config.toml
crop_scale_min = 0.3
horizontal_flip = true
arch = "repvgg"
depths = [2, 4, 4]
widths = [80, 160, 320]
projector_hidden = 512
projector_out = 512
init = "torch_default"
optimizer = "muon"
muon_scale = "match_rms_adamw"
momentum = 0.95
nesterov = false
batch_size = 256
lr_schedule = "constant"
adamw_weight_decay_other_params = 0.01
Rows from block 2 of a small self-supervised image encoder, named by matrix and row number. Rows with one number belong to one channel. Each number is 128 + 24 x the weight over its row's rms, rounded and kept within 0 to 255. All counts start at 0. Numbers have three digits each.
After each channel's rows are labels from the 100 images, of 14848, where the channel reaches its highest value: "patch colour" is the nearest of a few named colours to the mean colour under the peak; "lies over" is the class under the peak. Only what is clearly more common there than usual is listed. The data: simulated stained blood smears. In brackets: how many of the 100, against the usual share in percent.
# c3: 3x3 conv, stride 2 (model.blocks.2.c3.weight, 160x80x3x3, each kernel summed), inputs 0-79
# c1: pointwise conv, stride 2 (model.blocks.2.c1.weight, 160x80x1x1), inputs 0-79

c3.71:105112136130106124126143138138128152123117109123115136095101121121097124116130128113092148092111122082090157158101131119106143123133118100105121121114121149145151116114097162119123160135109124053149107116157108163020161128131143122120121115
c1.71:132114120156134115113117141135155137099113144128139146080060100124111145108131111123087158078119139087111165143103143125107149098120159117124104127109133131121163147118119138126126129160102144048144132122137108134047145137140129137155133120
patch colour: pink (81 vs 50.2)
lies over: small cell (87 vs 24.7)

c3.147:118106153104147127152147105110130156095078117113131110169130135128139141105101135183104148123163121146156107128130132129176159100122156098115091118107139125191159151093173142122085106113102139099110128122111094136110150110133085114136151114
c1.147:141093104119163105175132093069151134167091111115142094135126131116154148129086099153151181100136086123123097142122132134145185102151132098130099158111120117146135148149135139092080143118135133099106131135104111129113130124146096122163128123
patch colour: pink (85 vs 50.2)
lies over: small cell (95 vs 24.7)

c3.12:138130114110105119125180140148135116112120104127158100126141157153122144131111126182112126119140127087162156120096138157093156110096162104110095165118126138108114122144077141147150157121119113090073121134105141180111142102115095143083093130
c1.12:057130097156102189124140119185117099138102135136110121135158136137135130129140110154103177149164121109154160160135128141103114122103135129103113101124133138117108112117100131136170142145131144088086123155107101160120130117110127113087090094
patch colour: pink (88 vs 50.2)
lies over: small cell (91 vs 24.7)

c3.154:104141152124128127180124133131112143128133136138139124135138111056103144090125135170117119117157163144145102143072147108144060118101153129096123151125123140147111102100135161144104128123159111123130156098119103117070072127129135106142138110
c1.154:143151118138146106133090110127131124110136127112161145113133089090102135092157078154149134144093129100132108158119132108130050124122157133158089177096154123162121135138127130141134091155076179112121144129126095124111140117130091113120137109
patch colour: pink (89 vs 50.2)
lies over: small cell (97 vs 24.7)

c3.123:124183105111101155110156070129188129067139120136111081131123130150094126144118168140101110182128123119125110115149111163106165137088132090104109124131113138135101107118120141143099143175116106133146127125168127113136130116122116110120112151
c1.123:132158113123107133136135056148142109133130142120188091106100160142120127118101126139106144153149109118108110111136112117105091145106138105116072115115172166108158110151154147154082143151111118132134152134153122141129136120143095130156148065
patch colour: pink (83 vs 50.2)
lies over: small cell (99 vs 24.7)

c3.121:101129103130119147145204135157123148142143144136104128123143118087116154116143055168101121155133150112141136149147124126151122102142131111083122122117138082116111141124152137147138105140120149138103152163136157125059129107146114111119083091
c1.121:108142060145097145172141101138146109116139170074132107110137126096123124115142078172111147135141114130114127125132114143126070131140117109096100143128138119158132154153131128140161141153115126110125158143123135125110141121109055118128094077
patch colour: pink (78 vs 50.2)
lies over: small cell (98 vs 24.7)

c3.115:132117131124071089158137124130146156122136139137145111096119117160142166090117127132103098109109115122133096117143119116165112112131105181101127125133127128131107100112082115092152122156133171145107119131164138137223150159090130117128136122
c1.115:133141119150159153105136145119117115166132084111116110093158150111154091162127136100151129097167140104119109136143112123093136130109159138127130150154145133096135151120162123150123133127090104137148158131156101127044138087158123122129071160
patch colour: grey (83 vs 10.1)
lies over: large cell (95 vs 9.8)

c3.134:101097067137111146139172088128114148146176146155105139096143148102100182139125098121077132084143159095164134108141137125113095123140133121079142128105108101134135150131147138126112128148131112108103099119176122124081157124141119136141124132
c1.134:102087055126147127151162091117153142121162132155088110107121149108097172123130069139077114110127135099118130112124129098133109126132114136076123121123118087150135149108147120131171137149091110127114097107140134101099142109143104107134112148
patch colour: pink (76 vs 50.2)
lies over: small cell (95 vs 24.7)

c3.8:086136126136112154082145155154109139127131137096119095111141144103122138164108114129118110144116122139125148129114118105109132079097132149078153109136115092116126165124111118145145127137130129119137132135131255149118114136110121121142124141
c1.8:099157135111109162099115181157142144113151143098105114113128159110120173169136118141098146157080146130109160118138117093088121117117157156103164101143117103130112163124103115138149136135136125108129125121138228130136129128113120135147132125
patch colour: pink (99 vs 50.2)
lies over: small cell (72 vs 24.7)

c3.103:102149126118110104152119097138132125107165120110135110149120102137129133162146103137109077079109124140117106095159138107119114122130132149120117135214119072106111105124142093158124116122127142152112113124190108142107166163123117144131081131
c1.103:134111105156125129114141129126126161127115123139156158172116117158090124087125158098088163147150118115139112149125113124142080137110094141139134124043107154135149148159125147103114138107134152078135132104115123127163075079104116115143131138
patch colour: grey (85 vs 10.1)
lies over: large cell (98 vs 9.8)

c3.16:115115125127127127120159124157123154111201132133113147117152112137074130140139105141119140121147107091116118102110122136150143153122125141075104146157126102118095142133161178116154122118124133090120131137167076127043120125140119118116169130
c1.16:159136104126091159130116117163132096111165157177122123096127120075114143113146122131105152111127110097136147151140149103091153104105135143134104116092165126147170110156141147101135134168114110086131100146184083125085126110148108131115146114
patch colour: pink (81 vs 50.2)
lies over: small cell (72 vs 24.7)

c3.150:128099099137103100125098124153128105112116109092106112141151085168148117100095127109123082120121158153115105150109123114122085124120081165081113095157132174118137148148136117153121120128102117129098090099138170148141166105115083157135114124
c1.150:086128110169134167134128137138131139106163140148113121169127128152140159164141139103106055156117161133119127133120104122086109110153141179111145131131150117115091143103111113146170145122102137131085193130146152099130128141090133122127116156
patch colour: pink (96 vs 50.2)
lies over: small cell (62 vs 24.7)

c3.52:087127184117105132151119116160119129162102149137139092130113123142155090129102139145093141093140120090128116139105139155133118100151123102118107159106097165108134129080083140131153128138156115079153115094122132091077150147140133130081151119
c1.52:084160165145173133122145118151158117114088107127143086128127119120152094123120138127096128121125133092130116127129154128145159071106167110117110147112094149116164120120092136158144122140115144061147106131122110111071135114131101153117169162
patch colour: pink (99 vs 50.2)
lies over: small cell (50 vs 24.7)

c3.93:111106131124114145149119129174112118093145110137119089144130098156123137144116110166106104101153156125107084105125110105137119128119131131107110140164099121108104142130100159133109119125126092126081103139148191140203127145095115112117065120
c1.93:134095113136136130123101108152125113133145124154132087128131113169139157126108112163124089087128119099126102105154095110107148109090149140109106127153158116121142155169169140128089098167119116122074112129150186110163098147107098111148095109
patch colour: pink (82 vs 50.2)
lies over: small cell (86 vs 24.7)

c3.125:138124086150153102148134102113134117110123107125041147112127067151123118117111131088139094118124143121107137063141172087133090130141119107158120158133105150139133129145103170110126137132128094141151108164135102108122135118121138154114159127
c1.125:144123086114134123141135097098142084134111115136046131113129075136112126120121134054124088132109109093106141106120140092101092124118148141164153162101139142147175108142130143134135141152132116111123127136136068118129105122155116140124141127
patch colour: pink (87 vs 50.2)
lies over: large cell (35 vs 9.8)

c3.66:131108142128091139169159136146118119128091180153137096126140135144127138103117125125153118142133139161129093167123165143127133048110135126120151146143119133173132137112120134146127127110039136142109136133111134164143138130104080144150102098
c1.66:105104132132097138128141123182109124126114143149108126146141172154132126100099103110143150143127099138124121152135142137120122071107134130125137108143129128144127142069138112151142130130008153147130141145125129138135121161094113114133090159
patch colour: pink (91 vs 50.2)
lies over: small cell (59 vs 24.7)

c3.156:128134124140136101150090109119138112131113106132132131120139133053083094121116147121147133133123133149109033166145131134130089146144141140125128117146120072102152107132150132136133151140137131157148096157081129116171145143119130117181129128
c1.156:149087110133154094162109105095130104130099106126130111135141108085084092126128135125146113141135139146097076159144111157119097142140129133136134133151127066092153088117157128161136152123130150151106063133067134121149140129138132142155128141
patch colour: pink (85 vs 50.2)
lies over: small cell (51 vs 24.7)

c3.73:136147139134107132104109107137138110130054127150129102151141120123090075106126130120153141170107109148150093146096112163138177135142137122114111095107123088109110147112128126133124131127139113121107140094038155147176134139111140137114134141
c1.73:127112095099107107119112113191123108144088132133129100142135123119098070118129114141134156138109102132156106133152099136090144159094139130145079103142158126101124120111149113135165138165129141134068144151082111146161157102094127112157132145
patch colour: pink (90 vs 50.2)
lies over: small cell (93 vs 24.7)

c3.5:192142065141148095127156115134109165129121147132084116111137123156114138139128135106119113101093145092111089127146156085138117122133130117094194171108111105122123129112131108084117133102117125141121105162134142146103124165091121094148128140
c1.5:162126069140118075121152128152116143145123159124129130113136137130119151102094100124139109131131114051145074121145132135129104111096096135089162096127107120143152116160155088116095147119104124120145104124145151132136140153133103079158160112
patch colour: pink (79 vs 50.2)
lies over: small cell (82 vs 24.7)

c3.37:105114168097114145153174123120130162140121139078142095097154143096112144094135174095111135143105123149145121142134128153126126126136121103135144112098133099100162122062143142146125124126141176148091101126148123162097117108157130106138072100
c1.37:130100154130087136217173097152155141163106103119130133125111134107128118102106155077128174098118119132160107099133103139143137133104149131146114099125156109096138128099160129119132120133134143106107139140127123148085133135128135096171095089
patch colour: pink (77 vs 50.2)
lies over: small cell (100 vs 24.7)

c3.116:106143091143107118135144135126128157124128105128159107099163107120088185139120129106153131211078101160117160119116118122118107149131128130115136136133134184137114103136098125102127097161123170120100122152154175126119120101112110096140120096
c1.116:125174091108074156125119132145081105108111141138107099114166117148153151137110148120144128153116136143149149136136112105108072117132140163153131149131121161140160114102100132149140111155110059116075122132139124138141119145075141098152143103
patch colour: pink (76 vs 50.2)
lies over: small cell (95 vs 24.7)

c3.44:174150115129099118131105113090111155100071110093145141125091115097137139095129127132083141116111119107089125118125158181125117123163141127140141123081135129185118123147122151146146141140092127120129164114091125161066124133126160120119140158
c1.44:150167106127094106135113148107087148140092113124121124102079132123126127127143148108100112111113150116116125118126150173114130102126139153144119150092054145115125167119102130140170129140125126096138141137090160136085129166096160119060126131
patch colour: pink (83 vs 50.2)
lies over: small cell (93 vs 24.7)

c3.90:091133115113101164163114106137161097128141144150135085118115112113092117087142157134107120182145118129128095072153144142093120127124117136123117091158098146161079118135130135141106095165150135136103137153095146166155159126139125113174133144
c1.90:149138158130097175139090099169135049112125152149151118129157112147105123111106161133157136149146116144127130095152121116126127131122136137148090116157141103185108138079168156161117139157099117134104134142099126128135143155097132101156102124
patch colour: pink (79 vs 50.2)
lies over: small cell (100 vs 24.7)

c3.49:179115154099128128144116140110167156112103108166121180091161148074130137114128104118116141138139137119138079141148108120162150122110128080122116119117111119139120079142125149115126108139135128119133113130111094141041106125169128145128160137
c1.49:186130143120134128150121128149142069137097139130154112099153119063090139109074111132099162123174147107138109134153116121127118115135137118123060101122107115159151121137147159121100124146126123125115097146107093147097160109159119104121140134
patch colour: pink (79 vs 50.2)
lies over: small cell (96 vs 24.7)

c3.86:151166112121120144169117130171133108159135147138083119097147068109101139144097144126102154165106138160113109120084154142138076128136136125148101156128131153135110096128164128153139113132040139122116111125127103123122126129117102105100145135
c1.86:137106122133122113132135108081145085132115129135070108137119106148112117122100142123116135107119144107108096129107153137124109136126154128136096138113130119127141127118153162150098105103018150110099146126123116121127088153105100117148070161
patch colour: pink (90 vs 50.2)
lies over: small cell (72 vs 24.7)

c3.27:162136132148126084114160101128103109130101129136157120138110153122109139116117110105106156099114105129136096175121122177100128171096149149158105098143158067164120138159142136131143093145141094162141141113088122185122140110127134145159110145
c1.27:159117138143092119120120124149087110138136128118124120132134107121115121134176113122138142115146117173128083159097080140133115177127159119183074124119130067128125166152110115131139109114160099139130118095105136182134180141112096129135127125
patch colour: purple (34 vs 3.3)
lies over: large cell (55 vs 9.8); nucleus (34 vs 3.8)

c3.152:114162135120123121156097116110128128121021110109155140118125137147139096116105157125134137178146114120124146127133143115125146110137138060114095129130134156118122103129110143135160115127143149113116117138060139128147113114133146121081081103
c1.152:111176127146121160142110125138146091117048141112153140113121131125144094121134119172119143159130095142107148147137124144105121115154154100129081127095142111091151105121142139123130140157136156075123124145073144112111128106143127141107063136
patch colour: purple (60 vs 3.3)
lies over: nucleus (63 vs 3.8)

c3.1:133094120084127126134135123120132133131136100115093126143154126027079156146127140150088139142132127156123101133106109112121086121127124129093126155133103037165150154143148134130128137128132142160139135127100112136125112139148131117146103138
c1.1:123083101152150149154092090104138084134112128100120095108131114047080134104124134137127144158148117130120129110122113095123091121107134118145112155112122078137148152133144148157137135132128122142119139097107093163144138117159085155181136126
patch colour: pink (78 vs 50.2)
lies over: small cell (74 vs 24.7)

c3.41:146124150122129100143103130077124105136036140119150128126161140076087105115127111128137142149124132135145100168111135141140131140115144104105133141142129073139118117128140164123116090136128114133120130137058122135058145134127135123130161113
c1.41:155136134137132117182130128119114103120072133122130114105151140052076102121125083115098150181109119119120122170136137140079121139116115120132100115114143104131156106125156152143110108121145153100109138130066125144090134103113126105126139103
patch colour: pink (77 vs 50.2)
lies over: small cell (100 vs 24.7)

c3.9:110179122114124110157147103147093142173080135105165109129129146128162077097149150152097128143158147117176077124136131162128132111118094115116111116138167118115090107098108142114121128128139150170126125119115119067125120099136139096131108142
c1.9:091186145159162088165132102117099108106095118128142100128123156119162089100142124122125158171127126139155060149132139151129124115120108142114093109137134116116121105115159130110116141121125169162124106141094142074119111124137152114133084158
patch colour: purple (67 vs 3.3); grey (31 vs 10.1)
lies over: nucleus (56 vs 3.8); large cell (44 vs 9.8)

c3.117:128152163091063161154113111077107093139118110126121100121154139145133080137122124152139161117168126109117110151138156108098148147115142142157139121123140148134158132114127162105114107119121173112151123120146099129140136149080099120097089071
c1.117:138193115116089125159095127102141095135118112143158085079124112139106109097115150175141164149139129109142082150137131138091130138104116111153105150168130151109152129142129161142128122110129150113121110107127127137121119160114084094087110076
patch colour: pink (80 vs 50.2)
lies over: small cell (93 vs 24.7)